A small image VQ-VAE, trained from scratch.
Model: 3.07M parameters, 32-pixel images, encoder norm layernorm, encoder activation reglu, encoder num experts 8, encoder depths [4, 4], decoder norm batchnorm.
Rows from block 3 of the decoder of a small image VQ-VAE, named by matrix and row number. Rows with one number belong to one channel. Each number is 200 + 40 x the weight over its row's rms, rounded and kept within 0 to 999. All counts start at 0. After the name is the row's rms in percent of the matrix's.
After each channel's rows are labels from the 100 images, of 14848, where the channel reaches its highest value: "peak on" is the class under the peak. Only what is clearly more common there than usual is listed. The data: small charts drawn from random numbers. In brackets: how many of the 100.
# convs0: first 3x3 conv (decoder.decb.0.1.convs.0.weight, 96x96x3x3, each kernel summed), inputs 0-95
# convs1: second 3x3 conv (decoder.decb.0.1.convs.1.weight, 96x96x3x3, transposed, each kernel summed), outputs 0-95

convs0.29,092,211,198,108,226,173,132,256,238,166,224,57,238,218,147,197,204,183,210,199,182,234,224,183,190,189,222,214,156,134,202,206,265,222,205,150,143,207,292,164,201,228,174,207,222,131,262,179,213,210,154,220,164,255,209,195,189,160,189,242,203,207,236,197,151,218,190,168,247,236,199,220,186,193,216,255,192,188,153,184,204,183,170,181,220,134,74,141,166,175,187,227,273,262,157,186,221
convs1.29,084,188,193,215,118,251,308,218,245,190,225,271,265,166,248,285,249,193,181,161,197,72,170,200,185,137,192,223,178,136,206,211,180,169,222,227,229,233,173,202,227,205,256,232,172,200,225,244,236,170,231,176,164,185,194,191,243,235,145,222,159,207,232,169,171,169,221,221,163,146,274,189,206,153,248,220,189,227,221,235,227,224,226,204,192,235,337,230,179,173,237,220,221,182,223,172,172
peak on: legend (47); data marks (47)

convs0.21,088,189,232,276,201,112,128,173,181,200,208,158,236,240,176,199,209,167,210,185,206,119,187,170,197,224,231,229,211,180,177,166,198,169,174,170,95,208,197,180,172,313,263,202,217,215,245,204,149,105,177,191,159,160,148,154,205,196,204,182,220,176,238,206,165,183,164,155,158,239,164,198,130,175,260,172,154,206,204,205,227,161,134,121,206,161,220,183,138,233,189,208,176,139,107,213,164
convs1.21,101,172,215,169,198,243,250,192,149,173,131,202,190,185,179,183,188,202,227,292,220,264,208,189,182,147,180,230,180,215,169,259,125,181,221,218,241,212,195,141,224,133,180,219,197,222,194,187,237,317,283,225,266,257,169,268,186,171,255,176,245,165,116,240,261,246,210,249,135,171,195,182,241,203,181,198,141,231,143,185,239,178,209,142,186,232,237,190,223,191,240,171,217,230,249,154,253
peak on: legend (86)

convs0.63,087,162,276,268,196,161,144,153,220,172,275,189,213,271,180,179,191,224,203,207,216,142,205,222,175,161,250,196,137,219,246,233,180,182,116,166,200,124,212,205,195,285,164,195,207,243,197,178,136,102,197,154,151,172,154,188,200,241,187,202,216,209,201,141,174,132,178,197,156,212,202,205,248,200,210,69,133,245,190,176,234,187,197,223,203,213,174,184,132,201,186,183,177,172,118,216,176
convs1.63,114,155,222,145,199,212,263,253,128,195,115,209,207,180,156,131,235,165,149,195,243,251,177,182,184,235,164,244,162,206,226,190,182,150,226,243,198,253,195,204,223,175,219,197,204,173,189,215,253,293,211,234,196,250,145,222,233,154,250,141,229,207,177,184,164,184,211,285,142,175,189,135,204,186,203,295,144,230,191,246,175,226,212,133,186,208,185,173,267,224,259,213,269,242,278,150,214
peak on: legend (97)

convs0.7,090,241,188,194,264,172,132,173,190,161,234,206,210,206,308,200,255,207,205,226,205,222,216,281,250,191,230,209,165,245,262,232,200,219,223,217,229,171,261,227,325,182,106,178,197,289,217,179,163,204,212,158,163,230,203,212,178,174,153,78,190,195,194,127,189,206,189,197,251,208,159,242,236,188,180,215,230,247,248,226,235,134,191,223,187,235,230,178,242,208,218,226,211,233,145,254,219
convs1.7,102,199,203,231,157,268,294,172,205,244,168,197,199,233,135,149,217,128,278,230,227,195,258,156,136,240,219,167,130,195,206,194,225,128,209,193,231,202,223,143,159,292,251,299,197,186,179,201,227,202,218,164,211,221,217,241,187,178,154,317,190,166,241,267,159,191,209,208,169,204,230,224,172,183,256,247,146,184,225,249,131,249,224,230,167,162,219,217,163,211,180,225,199,168,203,186,206
peak on: legend (100)

convs0.49,103,259,132,118,204,193,217,180,226,192,280,168,174,162,232,194,231,124,199,203,235,201,176,197,165,226,106,166,160,219,176,181,245,199,189,83,103,189,183,173,197,83,193,158,162,204,183,195,174,160,180,197,142,135,195,196,172,279,234,201,212,157,185,191,188,182,206,220,205,210,207,182,164,189,195,162,158,125,210,193,113,152,173,161,212,150,227,225,229,207,193,198,145,154,159,172,151
convs1.49,114,180,293,183,186,200,235,214,183,189,115,229,199,240,196,197,174,221,186,154,153,208,170,234,186,204,210,254,192,186,217,210,125,173,297,309,248,175,167,218,221,251,233,202,205,218,193,249,210,246,200,235,154,243,148,146,132,122,213,206,226,149,190,182,154,266,191,235,146,177,271,204,190,195,170,256,138,268,167,181,306,189,246,173,156,227,193,211,213,187,226,188,237,264,203,222,202
peak on: data marks (71)

convs0.57,111,148,162,174,198,193,220,210,181,205,237,188,226,175,221,36,172,193,228,227,197,193,229,177,204,189,203,166,147,200,243,148,200,206,240,204,175,197,159,202,171,114,200,121,237,206,192,220,175,213,208,145,193,177,217,189,207,227,103,181,210,231,163,237,218,182,122,196,161,203,173,132,169,227,181,162,132,244,165,193,198,170,188,202,225,271,188,167,163,171,108,181,73,272,218,194,198
convs1.57,084,245,243,171,209,193,196,136,162,164,186,230,193,205,156,305,184,230,174,154,172,199,144,220,223,268,163,246,177,190,152,223,183,230,169,184,199,164,228,196,210,221,212,181,176,191,231,195,196,193,203,225,192,288,194,183,179,243,232,312,190,164,196,184,224,218,185,225,191,193,199,257,239,302,173,245,187,202,219,204,227,234,184,139,175,147,194,258,206,97,308,283,242,111,214,210,237
peak on: data marks (100)

convs0.27,118,159,262,129,172,196,170,258,142,163,169,125,30,207,185,166,198,188,178,180,211,269,150,236,212,187,210,196,207,171,249,170,148,198,99,202,162,210,164,216,193,156,164,278,135,275,189,216,165,163,218,221,176,181,202,137,247,187,212,176,155,209,187,231,151,159,176,211,148,185,194,184,184,206,174,199,166,171,219,209,182,133,277,178,195,185,218,195,140,229,169,186,202,191,228,169,164
convs1.27,130,193,183,292,262,173,152,168,165,212,231,192,174,182,171,238,213,151,281,204,236,139,285,195,175,187,201,205,290,233,183,201,312,246,201,203,263,205,222,156,228,217,173,161,256,107,152,240,153,242,183,155,253,233,246,187,106,160,246,212,166,246,240,165,205,250,173,241,196,185,214,214,231,209,232,213,262,207,239,180,229,219,178,263,142,221,203,199,238,174,207,231,221,204,215,224,179
peak on: legend (97)